Weights of a small audio frame classifier: soap at rate 0.0021.
Rows from block 3, named by matrix and row number. Rows with one number belong to one attention dimension. Each number is 128 + 24 x the weight over the matrix's rms, rounded and kept within 0 to 255. All counts start at 0. Numbers have three digits each.
# q: attention query, key and value (stacked) (model.blocks.3.attn.qkv.weight, 576x192, the q third), inputs 0-191
# k: attention query, key and value (stacked) (model.blocks.3.attn.qkv.weight, 576x192, the k third), inputs 0-191
q.14:161113123152171114125168158134107147148139131127149161131102131132143138147119111147159163114129137092122129148107130184177143125102115164115135155099140130145122134127148129107160122120127142135115122131131172152103111150173102132146183146153112152112122115139126131120128110106124158109122148112132135110103137119132082150123122156117107122144097089103114122155134132138140106126094112152111125156099138136134138123151117145108125124158126133119123130129141113131131137141144084124146132107135112107141121112171133122117094135108128138133125146166143152143152126128088115126
q.15:122098121150136122114115133091154113133127141144106175118177142098101136110096149116126126120080144118088110116155134107126120133123144110145106126084120123123139097119145124124126148089155168085140102143115107152101111133170116101100136113131114106088167094147132127123143148124143137125106123144150128100135133152111100123109112184104170157124129115143129146111115141109129140129165105140140172108118136120178120135141117125126112075116135144141111124120134123113163142166163151115146112133108148099134127137116121183088130136113154119111113116137134089117157138083162116109
q.16:091156138146096154124110118132143118120155113130123103126146101100099109129110133123110151112122128111129155132079104163168135101100179127121138120115095127120149106141119113123138158090130115126115176110117111124144085076141086122119104110116119160155114117115141133119160109149096139124087146150126166109134089109090140076118144100110140097106124147148139104157102119130111108116128119154163124149146144142117120154084073184108141121111159153125118114126145155120144131117142106136125139155130114125141124154129152156108166139144098111162158107140127133115099132140142118092
q.17:136150121124100150131119148157119119126136131124135108155108084116099097118098116124126160112119128108142132126104143092147158144139098128126113132128149142144139114130142134114107160112158122151119138109099086121150092165115154154128165124146165135157144122129105131134135151091088146154145102162154130141134116145106148123102133144117115143154106093114144118121139175128149145133125121167092175162115133130124125164103147129132112117128153139141154109142149158155130159109162144126148157141149165134104105135130127128149149150097129123140165109172137131130122115129141135130
q.18:142117121135096193133164133152108093145134163123124104098063102109139142112127099130140149116106129141106141133102136096156123142142136126114101099130148149131148153146115130103123160144120137137135103142108158159147124115127116140140154133174129160130115136136079122150149153133123129110113143150108150140154118141140141118117117125074103120147145132143139129129138136130139140150171131108170106104110119113133125103121103133134111118142111134166157096127116149170111117140133111116129127135116101100121113115132114096115137077150121110107124133112121095148145130140155145211
q.19:105161047150110111150141160091113143152094159116093137137111153138173182162114096152111103150162163121071135111174142122148115137141151149107138147167137087116106162129125122142116064146144159106187118130127128101100124095108139131079114118122151099120170150113127140167117104102108124143143151097131113124100147172132141150122122119126117149117139129084083167118095142120148141175103149112086136115129105118123122105105136135174105141159123121114104122146137129133137118134118124175182112105108122148108113122139145132129126137122170102167115138100114135112160133106099138117
q.20:127129144149119166148138135153121111099134130121111131093092130107146113097090115122119123125071112133108099105140141102129124169076108113104118101114104114115136156109139133158142143109136168132109148126092122105111172107073122112089158113154107109131164109142133126172154119143113162162142148116124132117118117116109136130150121129104134145119119090113107134168102152134129096097090111082149093106126113163136137130136109164097163138121114111080108113150103144119117143107139129133175091133078139141151083081112127129128077134146105120127152106112114115127146102141121141146
q.21:154136123146117135108125133086094129120119127140121093123112073144113134108173106117118172120137091130131126111128116127123171135094116122107133104153128148168159090121135124143139162130110098141121137127101117101132181115125139142150160142124108142144118118130134103170116156096099109135126124096137143132134142129147133154120118146084131125133154122151144103120113136132150149088166097121162130121123156156127151149121103162167134109164153125127125119117158105119089160077135112128120167148112078158132160145151080134150142110139143132142145148142155105148110147103156158167
q.22:081130119137119105105120124128148143133128078146125148152139141124130135134145174090121137137107111107125115162134134145137109116154174135145144118127103110089137095150145140126124161147136117142147106112142098121118119103121134113131116125184130095078123134113136143139099093148160149113123130142137093123095143145143125146130109101104139135129120122128111150086147094133126152115132073097114162094126123147110129132117126125144125118134133120135130117136154108145126104163105119109121096135140104139126118137141186123139114146109097121141128130125155120152138105099114110174
q.23:147105120133129132134104119130128099150123139155097137099126157158132124152127145110121137096128104135144135100141155107141121137163109152136144124175117141140107127123133102138144111120158121123142128103126132146107135136174127118122160094114129116088155133102113130130155117127118123160116135136104129155146109136115164133114138091161113132090162124151078150084115149180114160109108159137164128123136141103109129111117171076131109168090143126149107131129091147068154126139134204161125142097148123113116132125146130165126149131108111133093109083129126110104108100130097120134
q.24:103161138141145117118147088141127163147134081122155145136139136131128171135107142134107153156171144132142148111139136115104120132112105151146104134118132112108134081119147152110145112117113100130083125129153145149167106107163135102146081106114126145151110164137165122146103122141102088102141106180119086119111118151119095120112118130144105155101152130113129136120148112090140102157116087131102139168166128155096116083126141091121142152150161117141085110088082103116150132139143142090107085147152135103126146174094163162132132124096133123116103103096161121136123135119123103106
q.25:137148142107151120126132090118174151127108146110121123115082101123149139146123131124157149178165135105147140150114141093062097161156102177135125130082110141069150146142133149112128078168143100148113137128115160127197136129144116134101108160084164127114125139113108099105117119148125102099141114126148161128150163117124163092129128121130149143126170119137135113096129137115159140140124108156142141143120157131121118143120145105126099097113177164130106104114128113131124099118097127099128109122148149110130171148108099140114100130168162089138138135141173124093079123145145148141
q.26:152150108108121150105167168109162142129113124103139132110148131124141126110122120145149139136125127118107125106178139078161111140157112118142090138145128115079145138138121128102112089168084119158116126130112105138100121137127116128123129101125118150133139123114102105147139138131144136132119161107119149128099097132099112158088056168077099108134096115128134124126114112060142121140110175112096122153105140109124117131174097143108128172122090163126145084121154110134117110117104185143164154098165143112080099136141135098132133130110111153134121116107121150125124119115138081140
q.27:135131130141146067135146128123119111126138139118129140118148153119139139091135160137102109103146144167094108105157117116170145104162122109131117145133136141137118127119119089134134132155097133128124113130141117160090117158137151159125146128129151156116135100112123129150129138108129129098160140136132068110137159121131161145129103161095152125125135114122131123155130152139124151130137131141119106123100153123130120113118154084138131123132081094134150115135119137104114143097133126113180084113143112131100107129120123136134150146135149121161108141124108122136146099103117135132
q.28:123112125149095148125134099121127161113104143103118118123105103153097136110126122126120090124165142135147102161133097141116145051114181127106116153169087111115182124145154168147125091128108104116152118122140091101146152107097155147142143099140135140135129102121129104156143136119106118134132118097136120076113135116137130158097109155130137150132114127133153166150125131097078139082120080132179081146106165133123121148077137169130144128133127147079136168126157124135114114120150146132158188130140148125121118142148150111124129164135110152186160143141082158121150145099129104150
q.29:138157104121151117105123112130137148120134121149142105159145124162153124125141130154129126151155186154173137153100106100107123135131094166135120137137124103133134126123120160139167119143186159097155153138124121119079125120153143104114105159122113146081151120118142155145136148083106133121109126131132145135148132108132106141130117114143132109120157095118110165121143141120112144157123160169133115113093125109123131085144120118164088149145119141132125150115123125141155123135107154135112101154149132093132126124141142096142113142123149091133137110096150127129102104086099130121
q.30:129102142111094123130081156160154139114140134125146165167152173163143094126132133143107149120119154150145104086133120110127079112202143137111145116130106137107147113120110145118114128124115132116149115137132127113153113126142126132148156157121111083148131142104100149112111134129126132080095099156131121126164112131090126111101170127132168121138131128109111068132147137109126143110146111103147128109144078091097142124157103155113098137098130146108140134105161143141124139114106124165126144180106147149136173131110151140109138132120112154128095110132099129131115117141122135120
k.14:140153160152185109123125105112137172109176108127161143162135175122126130142153120163092117121136149133139114124116118126133134148117154113148132127089155116151098166137160131112160116122108150154108142149134125160101134121167116086158167161149154129127133122127116136151120135144160141127140105097140122143117120095105099138077136145138135120094131121136116109142138141132139094121138160166123125140151134077097134076125127128100102107155096131138111121109136161142102132102112139128127115147156157123147138121140118122121114166106147095117095120099136118137121125090126124155
k.15:141152148173117100128106149105130149100112141182145156111126142136141117109116077115126148142110132119114137104137123110148147132128136133131105125131135106079122145092156106132142146102137138121167143108121130089148113130173122114133130108147086162135093136090130127128090159114124118098132138128142077150151145142135157141139130133116115181106137115135110115136149117137124138138158128132104083119148158161127113129146136094124121133092143091134095138114117110106143120128144072145158134105125128111103151080109124125134101147150117116132090107190128124154126129139166130112
k.16:122123129103127165129124093170081136120122092137139085126138101101089118117101139140103143128112111111126102124081134139158116096122123156105139125188136135101126125135100081146109127101120102120116154135118117115098153133137133141157150103132098124153153138147112139090127119135115122141136115133132171107134142107119129128131143099097152118131119160127129062160118096190153111104137156160105122125104107102098106080172067140120145117115095090103096104128137113149118144133134103101114142137112172115156136127127099141138128120120118154109148107128134139112135111159128117133
k.17:127151117142120119176126175123110126138086156155142163135143120122141166123091090140090156112112124103102123125127142114146147144141111140150127100142138114132146087154120170106130142119120130134175154122108138137139155165109178115156126073129120126163109139096101158134122129149128119144133148161114108115147145137092158150114135138119121128133128122090124121143159098109143130114105132134116107140082099141121160141126139153094135093098130130124125195113121148095124189115154147141132113153134112139133088116123095117132130133133150146139135141161116091127130134125133123122
k.18:109118142158154105153137128139099119141142141155137135131100103113141122096119131152140159145121142088120091129104080159206132123131117125108133116116116122134130143133130124135139141094122149104138143127129152110144101114156117136153131121139114129103155168131130140168145155104099127121148164146115126171120137127114127132130120128119111136099131119115123123112110101125148127151133148129099155124115130126131138145114100111148108116109142129118142116125120130138071170160168142147134154134122126164110140124122125069154145097144094165123144139109135084158140156119144134157
k.19:091150110141102091100147110103160125157100082159110124084142100123134147135098080153144130131131143153088143152181156100129161159170097134138141090150125139101087162121117160148138128122140108136135127135161112117112173134109130141101120158089169114108114133155138146097132172148092108121094132142097114105136119112151125165117111134155110100137118142133119169145113148086114109166150116097103119170111145117137069141122129090121118148116155122139150164142118144120156146165130155121127130107135116131135054115158133135096120111157133075172094120129142107104160092123116083114
k.20:127156118124133162128157141125116102106114141116107124132141140172140104117153154134130111116094116154119128100138186140156135109116128129137157173142122113132084137127128119117126107099139140170149104136158139108106116132161098149118140108144149098116130114115107113143170119186136143123143148129130122101131149136133116115140114132122117108139142141131115130110120136144112128102165123132117088135144133161131140109134128112127167143128118100101184108137127108106135155111128091112113100128144157155129117113158147141107072155111145134090111142156070132162124129133147146123
k.21:160109142104151136105131172142145141125148113119125117134141134095140130074154115127136140104107119100122102122143104132139110159121135107138172089143109146180119097116137117105147095130117132133153109121088132104104105100112102131128126149113154129145138163118108116110106119134098119136161137102136139156147160137139136143100120129123137158139110154158157110141118168112165136126139132139123109167094114138102159149154106143144140111134133103118092128110129121098097131087113167136112184142093106140134157144162128119122150116123109129142164097147144143136098133143127139136
k.22:125118118146123105103100155123155176106155149146076147139119119103150112131137143112111116108097127103121137144136121147168114123138155132144142165145126123109107148137119127123102125130081104148126155092125153127148150131116108068117145110173066095119100142106124164122099117132126153121103150149123175140078158140127132169118139120094102141146129112091135102099136128154150125166108143131121115095103135130124118144143136151119109134121121113120164144097136115118152142157142104128128122125128120098108142127131159138120115134118086131139123117122102108142092140158123105128
k.23:102148094150102117127094117097112146133112138124161125113121117105120088111092145113152127156136121116098161180113158109126137087114104171129111146104142130151155121111147108165125084140168150139132120119138120136106127132161113130141174097154090116129150089130097101159105097148102137154148156129131111110102142161126164139156157116155111109106121130141101154137148106175108130160073113153184109102124148135135112119109111094147123112149152124137123124126116122125160102116139122143145136107128127148106140103129107107127143123122133115137109119124119111135162112138121125123
k.24:094138072136152150125127099122115148126152169118121125100120160130126167130134108124098152142134147133112163125124139112139127177162150178112140096145114089120149101140152148161122104118135129129095143129150121139140092132148129107136162128129120111118084160137154100112142147155147133120102081112121127117119148167126132134131132164162105149133133101116119115141124089135118142137084110161098121151171124128149096125145127124144140111136141132143090143097140120137164103156144107121116099109095113142171116145096148152095137087115144135163118130121158124130107139108089138082
k.25:158061145135092136119130129138085154121154110137119151083107130136154120144126127116105163145118148156130108136108163121084129115121151103133108128102143144132151109093095177138152115110156121163114147130086092156149112139124133112108109155121138121122098160123158145093087131148124124141097191120115127136147141149100129134126103162136139151141159128164149148133134172127120147109140127168134105103128107142139098161100111143135130129088151121116105176155117128098144154148138144125098119167150160130172144147151155135115166110132141118147121124107119118125118151144153113137
k.26:125109108073132125151156119112112095139121133109158154074122127130115112149151106134123130113120152136114105138153106100120114139124102108095131133162153097126090125117118152090159110180128127132139083096110133137123146124142151159122142136130123101110102169117117117117144110155127087143132126116146095110135124119116120105126066129096133138112127146107093137129121122113133080116081145136106143139132117126125118137118137089118119136149135147134160140108116125095114093132102161158150126110113104103127111132159168129139156121119151161117134091148083158168135124123156127137
k.27:174119140130119099119112141134124112143121123120135153103115118145132127110100152140116103116169134118094135128122124096102142149154098112147129136134155139126112147130128106130142124110136168105137148114146117150095121129123150123114142108117128128189146119109142119131108149125134102125123134119126098152172129130202148170142133131123111134132132127096131136114110158150105132130143128078136112148150147125121129140119182113136129088122110127140167107132121116106116132143153139115151126099157121126127111115152104152096134103138127143133120145145113124121146097130125133117
k.28:124129111116099137138141095175099148117104122155116153113147139123139141149173123110149107128161159106124124097134148152122099121154132123138103142204119149108168093111120137092145144118133125202142116119107139114107108159102122142131142162112148112181158134150160125136155091115109083160130120129151135144104120110130144155090151161143124153161126132108114158122125146133126103101103087089113103133129129126098122136180134128148135128124134139118145149151147153136128119092124128144090147093121130109139167128140147131100130171123104129138107161107125123153106108130115119131
k.29:133157119114125115096117137141118150120112107149081131158129098106119135155158142146117108130146132101158171115116146110103079111140149175140107148146153113139111130123146129114138122153144122126167108129155129140132141098116126118155094154122118125145122103141165144105105112112148135132107125107175166113127106135158124129106137127117074107093149160134133132150154136099111133155108107107108120124121136120121160111129110081118096095129147102131133136125129136145116111170108150137110145151146135122159135103123184088123102116116117084139141113106154095113114126108122128120
k.30:120132118151087154110117136140133170096163141122125174136160127149093127111178134145132140147096129141142134145121135107098128109143102116101151099168116128128110162118131120154122151123128131123159152096117145141114119140089104144124136113164134132124099123113163141127128145107102148128142127151137153118117165101117148104145167119131148129117085132125091143151130131130114107145155134128186146122143125110160115139151111125116146151150152158130129106148148143114138164122157117105114136125104182172137118123136098091129132125177161130178113120136102131129115107146161143154